Weights of a small contrastive audio-text model: 6.01M parameters.
Rows from block 3 of the text encoder of a small contrastive audio-text model, named by matrix and row number. Rows with one number within an expert belong to one neuron, the router's apart. Each number is 128 + 32 x the weight over its row's rms, rounded and kept within 0 to 255. All counts start at 0.
Before each expert's rows are labels from the 100 texts, of 14976, where the router gives the expert most weight on average: "fires on" is the input token at the peak. Only what is clearly more common there than usual is listed. The data: strings of digits, spoken by a formant synthesiser in many voices. In brackets: how many of the 100.
# router: router (text_encoder.blocks.3.mlp.router.weight, 16x128), inputs 0-31
# up: expert up (text_encoder.blocks.3.mlp.up, 16x64x128), inputs 0-31
# down: expert down (text_encoder.blocks.3.mlp.down, 16x128x64, transposed), outputs 0-31

# expert 13
fires on: "<end>" (97)
router.13 [ 68 103 158 130 212 125 125 152 130 191  95 158 150 131 116  76 119  87 156 110 103 181 137 124 128 153  92 140 154  76 166  93]
up.17 [115 122 111 132 168  97 157  96 133 121 113 123   0 155 121 128  87 183 130 147 161 140 127 185 113 173 157 108 193  66 150 157]
down.17 [105  95 115 125  98 115 111 213  48 187  69 161 166 131  76  96 165  83 106 120 124 118 116  18 135  93 109 142 124 154 115 176]
up.18 [174 121 129  85 121 104 202  84 137 161 150 112 109 135 146 170 195 183 177  83 144  98 125 163 121 137 106  92 152 136 147 109]
down.18 [111 122  91  77  93 157  71 202  58 155 188 135 121 110 142 112 150 142 110 128 149 173 115 131 147  89 155 187 162  92 167 170]
up.19 [112 127 129  97  95 118 138 131 108 124  94 169 194 100 181 135 100 137  96 124 160  98  93 124 148 126 122 121 108  99 132 152]
down.19 [139  89 176 210 141 136  81 118 163  88 128 121 131 137 175 159 105 105 177 166 161 142 121 145 113 165 134 150 156 116 142 119]
up.20 [169 172 135 144 155 115 165  63 117 135 131 137  74 173 125 136  62 139 110  88 125 112 130 148 123 102 114 108 157 113 145 119]
down.20 [104  62 113 109 106 139 174 138  87 117 134 143 103  94 134  91 134  77  87 121 123 122 140  99 137  99 157 146 137 101  95 158]
up.21 [179  88 101 107 119 122 183 105 161 120 102 118 106 126 131 128 147 140 159 111 116 114 144 124 152 103 173  67 143  47 150 108]
down.21 [141 121  98 112 129 154 107 157 162 167 146 118 142  95 153 120 200 146  75 136 145 220 125 106 110 107 111 135 133 188 132 200]
up.22 [128  88  98 112 144 156 122  99  69 105  63 111 147 136  48 167 110 118 172  84 151 110 141  69 138 130 115 106 177 157 141  99]
down.22 [127 167 115 166  89 141 179  86 196 157  72 104  96 106 126 155 152 135 230 114  98 119 133 115 154  98 131 118 137 117  79  88]
up.23 [160 110 108 161 136 139 115  94 124 113 151 135 140 107 164  62 108 181 102 101 116 115 100 126 155 115 151 128 109 116 132 134]
down.23 [ 91  78 179 132 112 116 102  93 150  99 112 148 130 106 124 104 156 143 112 156 155 101 122 146 106 148 177 129 117 179 119 160]
up.24 [179  89  83 100 121 120 169  81 138 130  73 141  86 103 105 130 118 133 139  91 142 113 117 170 130 142 125  88 122  93 151 134]
down.24 [143 106 107  87 125 129 129 154 150 157 155 166 149  80 132 130 159 107  73 140 144 220 119 104  83 136 124 167  87 194  79 177]

# expert 4
fires on: "<end>" (92)
router.4 [131 117 141 139 183 109 103 134 127 184 114 184 179 114 107  83 134 114 124 118 103 146  98 122 134 132  95 102 168  57 184 113]
up.17 [156 149 105 109 111 190 134 102 157 156  98 136 180 117 122 142 198 134 109 109 151 167  92 129 125  68 103 120 103 134 124 125]
down.17 [144  93  86 112  75 174  79 156 174 152 101 123 130 159 114 136 139 145 117 182  81 155 127 169 170  51 134 122 103 164 147  94]
up.18 [147 126  91 142 168 142 136 122  98 127 114 138 121 205 118 110 127 118 171 126 145 131 123 101 171  85 145  94 132 130 124  50]
down.18 [160  88 150 172 138 151 122 134 119 100  81 116 161 227 125 141 104 114 150 148 134 156 109 111 133 142 151 131 152 174 106  39]
up.19 [119 101  54 113 144 179 127 139 147 138 102 129 144 192 118 111 124 116 124  83 129 119 138 109 159  54 129 114  92 161 124 107]
down.19 [157  92 117 158 152 156  97 124 113 107  86 121 150 236 150 100 104 133 133 183 146 184 139 103 137 120 121 149 174 128  91  46]
up.20 [114 146  97 154 110 159 144 123 120 126 118 177 173 127 110 104 158 144 148 128 137 126 144 141 157 118 116  76 130  84 124  53]
down.20 [141 113 166 184 140 159  72 123 156  97  88  73 146 139 105 119 105 116 125 152 176 124 120 152 153  89 123 174 161 174  98  76]
up.21 [146 151 148 138 126 205 136 118 115 170 118  72 101  75  90 120 156 100  88 157 143  97 130 114 135 189 111 180  95 172 161 147]
down.21 [129 114  73 134 118  80 144 127 143 131 118 127 149 117 144 140 107 122 122 160 102 147 165 158 184 129 135 167 133  83  74 102]
up.22 [121  98 105 152 105 110  57 141 145  88 149 102 187 129 145 129 121 104 143  92  56 156 109 140 149 144  99 148 107 201 140 163]
down.22 [147 112 141 116 127  86 148 149 116 109 139 107 138 135  95 199 153 138  89 108 155 128 144  88 106 124 128 135 177 192  67 120]
up.23 [105 119  66 145 173 193 136 117 118 165 134 145 121 149 115  81  87 122 160  98 119 111 139 102 170  75 126 106 136 118 141  70]
down.23 [193  96 183 194 211 160 113  81  88  92 104 102 122 215 145 108 118 176 122 158 156 137 136 141 157 107 148 149 115 129  90  84]
up.24 [137  84  79 181 142 182 125 123 112 141 121 124 122 203 104 108 106 129 143 114 136 139 116 105 183  69 129 128 130 138 119  79]
down.24 [166 100 105 192 135 132  97 115 125 118 122 127 130 203 135 131 112 165 136 178 135 151 131 111 116 121 106 145 101 106  87  60]

# expert 5
fires on: "<end>" (100)
router.5 [ 94 131 156 122 202 114 111 157 129 171 113 146 157 113 108 119  99  47 143 112 122 146 154 100 154 136  66 138 186  66 156 122]
up.17 [116 116 137 148 193 178 119 134 176 124 134 194  89 137 135 134 123 153 127 136 160 111 144  69 154 115  90 114 133  79 110 139]
down.17 [111 142 152 112 163  35 169 129 140  90 134 140  77 109  93  75 121 124 146 129 151 133 124 102  82  91  86 134 126 138 167 156]
up.18 [150 139 103 106 180  91 193 154 107  63 155 154 103 101  94  81  87 135 135  90 158 163 106  61 134 178 104  86 177  94 174 123]
down.18 [ 96 182 122  98 139  97 126 150 151 146 130  56 108  41 120 198  46 127 141 117 101 117 155 148 129 142 139 156  94 136 129 163]
up.19 [ 93 180  79  83 179 122  79 139 148 117  90 137 133 149 143 104  80 132 121 107 140  46 129 109 103 137 116 145 102  98 152 129]
down.19 [105 112 129 118 144 140 113 120 133  96 129 125 130 124 148 170 159 144  97 120 147 165 186 132 145 117 101 159  83 183 124 110]
up.20 [128 132  92 118 189 126 144 139 139 160 104 125  66 118 168  94  90 124 137 102 187 115 136 106 113 138 158 102 117 104 134  77]
down.20 [115 118 164 151 142  94 159 127 148 169 154  80  66  90 101 119  51 134 173 109 138 153 140 148 143 175 134 126  92  94 130 134]
up.21 [108 151 123 139 169 160  54 105 146  79 126 130 192 164 121 137 107 112 126 175 109  82 128 133 147 115 129 142 177 138 123 113]
down.21 [176 160  80 145 104 207 121 113 112 119 120 165 162 146 126 118 176  95  70 174 133 141 142 111 103  75 127 130 168 136 122  96]
up.22 [156 117 131 127  58 185 126 135 142 104 153  80 255 136 143 140 125 140 109 133 114 119 125 143 128 122 144 135 107 152 114 102]
down.22 [146 100 171 232 118 192 135 139  93 109 104 165 172 198 132 145 153 105 132 172 119 155 100 130 139  83 144 131 187 115 118  48]
up.23 [124 152  67  83 129 113 137 137 168 143  85  89 100  83 189  69  94 134 106  92 172  82 150 125 112 132 132 122  99  86 155 146]
down.23 [ 94 153 200 140 147 120 100 110 139  37 140 108 135 118 109 173  62 121 153 106 134 177 123 146 161 101  93 115 161 166 130 100]
up.24 [127 144 136 102 209 133 147 156 120 131 113 192  74 122  84 129  50 121 130  86 155 135 149  63 110 133  70 126  79 113 131 100]
down.24 [149 126 123 138 134 148 138  87 113 158  62 148  93  73 126  52 124 161  97 128 118 176 177 118 161 142 148 115 104 128 147 172]

# expert 0
fires on: "<end>" (98)
router.0 [101 127 194 147 174 106 118 151 134 167  95 166 166 131 124 101 118 100 117 112 131 191 148 106 154 142  65 142 159 110 172 117]
up.17 [176 133  62 111 145 135 155  94 146 133 131  89 129 165 158 109 164 120 122 154 143 125 143 110  48 164 180 117 123 130  96 151]
down.17 [106 118 105 160 105 143 190 131 161 129 155  91 121  24 131 160 109 107 113 145 142 172 139 152 146 179 138 193 146  80 142 103]
up.18 [ 38  66 147 128  60 160 106 131 120 100 140  93 145  93  86 157 119 152 159  95 112 119 109 136 194 106 120 119  55 130 114 178]
down.18 [ 74 167 152 116 118  58  90 185  81 165 120 136 131 132 149 121  89 167  58  92 143 130 140 115 141 100 131 102 135 115 181 209]
up.19 [ 75  85 121  95  77 167 118 150 129 117 147  84 136  99  94 164  97 138 160 123 105 117 102 177 166 116 115 135  51 133 129 126]
down.19 [ 96 164 136  94 106  71  86 142  96 137 133 141 111 146 173 116 137 146  55 101 152 128 136 109  86 108 171  70 104  98 147 161]
up.20 [ 96 111 158 157 115 141 142 101 153 125 179 133 204 113 156 123 193 117 119 163 115 100 135 155  73 142 127 102 106 129 137  93]
down.20 [181 117 108 117 145  87 119 126 179 137 102 126 103 164 128 113 137 129 142 190 136 137 109 137 115 145  77 187 118 170 144 100]
up.21 [147 168 110 120 157  98  72 135 144 154 120 177 137 177 147  95 162 121  93 150 146 124 149 106  59 131 151 110 190 165 107 159]
down.21 [161 129 221 155 135 154 167 100 155  99 155 118 117 143  95 178 113  93 210 197  96 165 124 143 136 167 146 217 127 141 106  43]
up.22 [145 138 107 117 155 103 101 127 138 169 134 193 143 160 173 106 203 111 106 156 147 113 136 102  79 120 170 110 183 164 117 137]
down.22 [160  99 217 160 126 161 146 137 144  89 140 102 140 133 107 174 132 118 155 184  90 140 114 128 129 144 155 185 122 168  91 102]
up.23 [ 98 120 128 115 128  71 188  96 143 125 125 103 123 171  96 102 159 130 102  92 163  97 109 137 185 155 108 125  95 151 106 122]
down.23 [173 159 105 107 119  86 140 133 182 141 141  40 121  50 138 140 106 151 148 108 110  94  84 110  90 120  67 139  87 141 185 153]
up.24 [162 111  76 103 124 126 163  98 156 142 120 130 148 149 181  95 166 117 130 138 138  90 166 137  80 127 173 133 118 132 126 138]
down.24 [157 124 101 100  75 144 167 132 169 134 127  82  99  72 107 181 107 102 104 147 152 145 151 113 117 144 125 161 141 106 125 137]

# expert 14
fires on: "three" (63)
router.14 [155 158 107 122 104 132 164  96 129  81 151  80  74 123 135 195  76 145 129 164 134 114 138 146 128 119 155 159  95 179  81 156]
up.17 [158  98 178 185 123 111  88 134 128 167 111 156 130 109 146 112 108  96 142  87 131  83 117  95 141  85 161 148  31 155  92 146]
down.17 [117 114 161 129 148 157 117  28 145  68 131 162 157 128 111  86 103 174 137 127 140 155 161 141 117 157 116 163  84 127 120 125]
up.18 [120 136 101 115 129 182 121 133 156 164 141  75 122 152  73 132 138 109 169 127 120  69 127  99 126 120 134  65  14 153 169 141]
down.18 [123 170 141 114 113 174 147  87 172 138 143 130 157 112 155 150  97 104 133 165 129  70 148 184 149 130 134 136 118 165  84  80]
up.19 [112 133 113 131 107  86 155  91 128  68 126 152  92 207 120 113 115 194 103  91 148 175 150 113 150  95 118 139 132 105  99 135]
down.19 [158 120 140  87 157 155 132 130  96 124 120 139 131 154 176 122 137 148  78 118 164 148 176 128 107 138 141 139 150  53 111 144]
up.20 [156 135 109 101 112 154 141 101 104 129 142 184 165 111  93 118 174 110 149 200 104  67 135 118  85 156 126 146 146 129 126  83]
down.20 [ 65 141 207 143 100 105 133 176 111 132 143 114 113  89 111 186  81 139  99 104  91 163 103 156 142 122 137 118 129 102 189 162]
up.21 [166 117 181 133 132 137 141 113 157  98  94 150 150 113 184 134 103 124 113 134 139 182 136 181 104 153 123 133 178  53 141 100]
down.21 [105 135  96 135  78 128  87 147  81 142  61 141 125 114 111  96  57 107 131  60 127 124 106 109 146 166 111 169 105 127 142 150]
up.22 [190 115 128 134  81 166 129 111 140 167 112 115 169 121  88 123 170  81 173 125 118  80 115  73 100 133 150 136 112 144 136 145]
down.22 [103 152 113 156 156 139 118 112 207 118 129 106 150 153 165  70 184 131 178 150  82  90  96  99 126 116 146  95 108 141 137 120]
up.23 [173 117  93 143  92 129 144  69 125 101 112 179 160 116 139  72 143 140 139 175 125 119 158 173 164 133  86  72 132  89 101  95]
down.23 [ 76 154 133 153  95 107 184 206 114 101 183 153 107 132 163 158 114 143 108 109 142 142  99 111 131 129 121 102 132  90 182 198]
up.24 [179 128 105 114 101 164 116  92 118 114 135 180 170 133  72 132 185 108 170 181  96  88 117 103 107 131 121 141 142 147 108  92]
down.24 [ 65 143 210 178 113 104 121 154 116 127 142 112 117  73 116 201  99 162 108 111  89 161 112 154 148  99 137 111 144 114 161 151]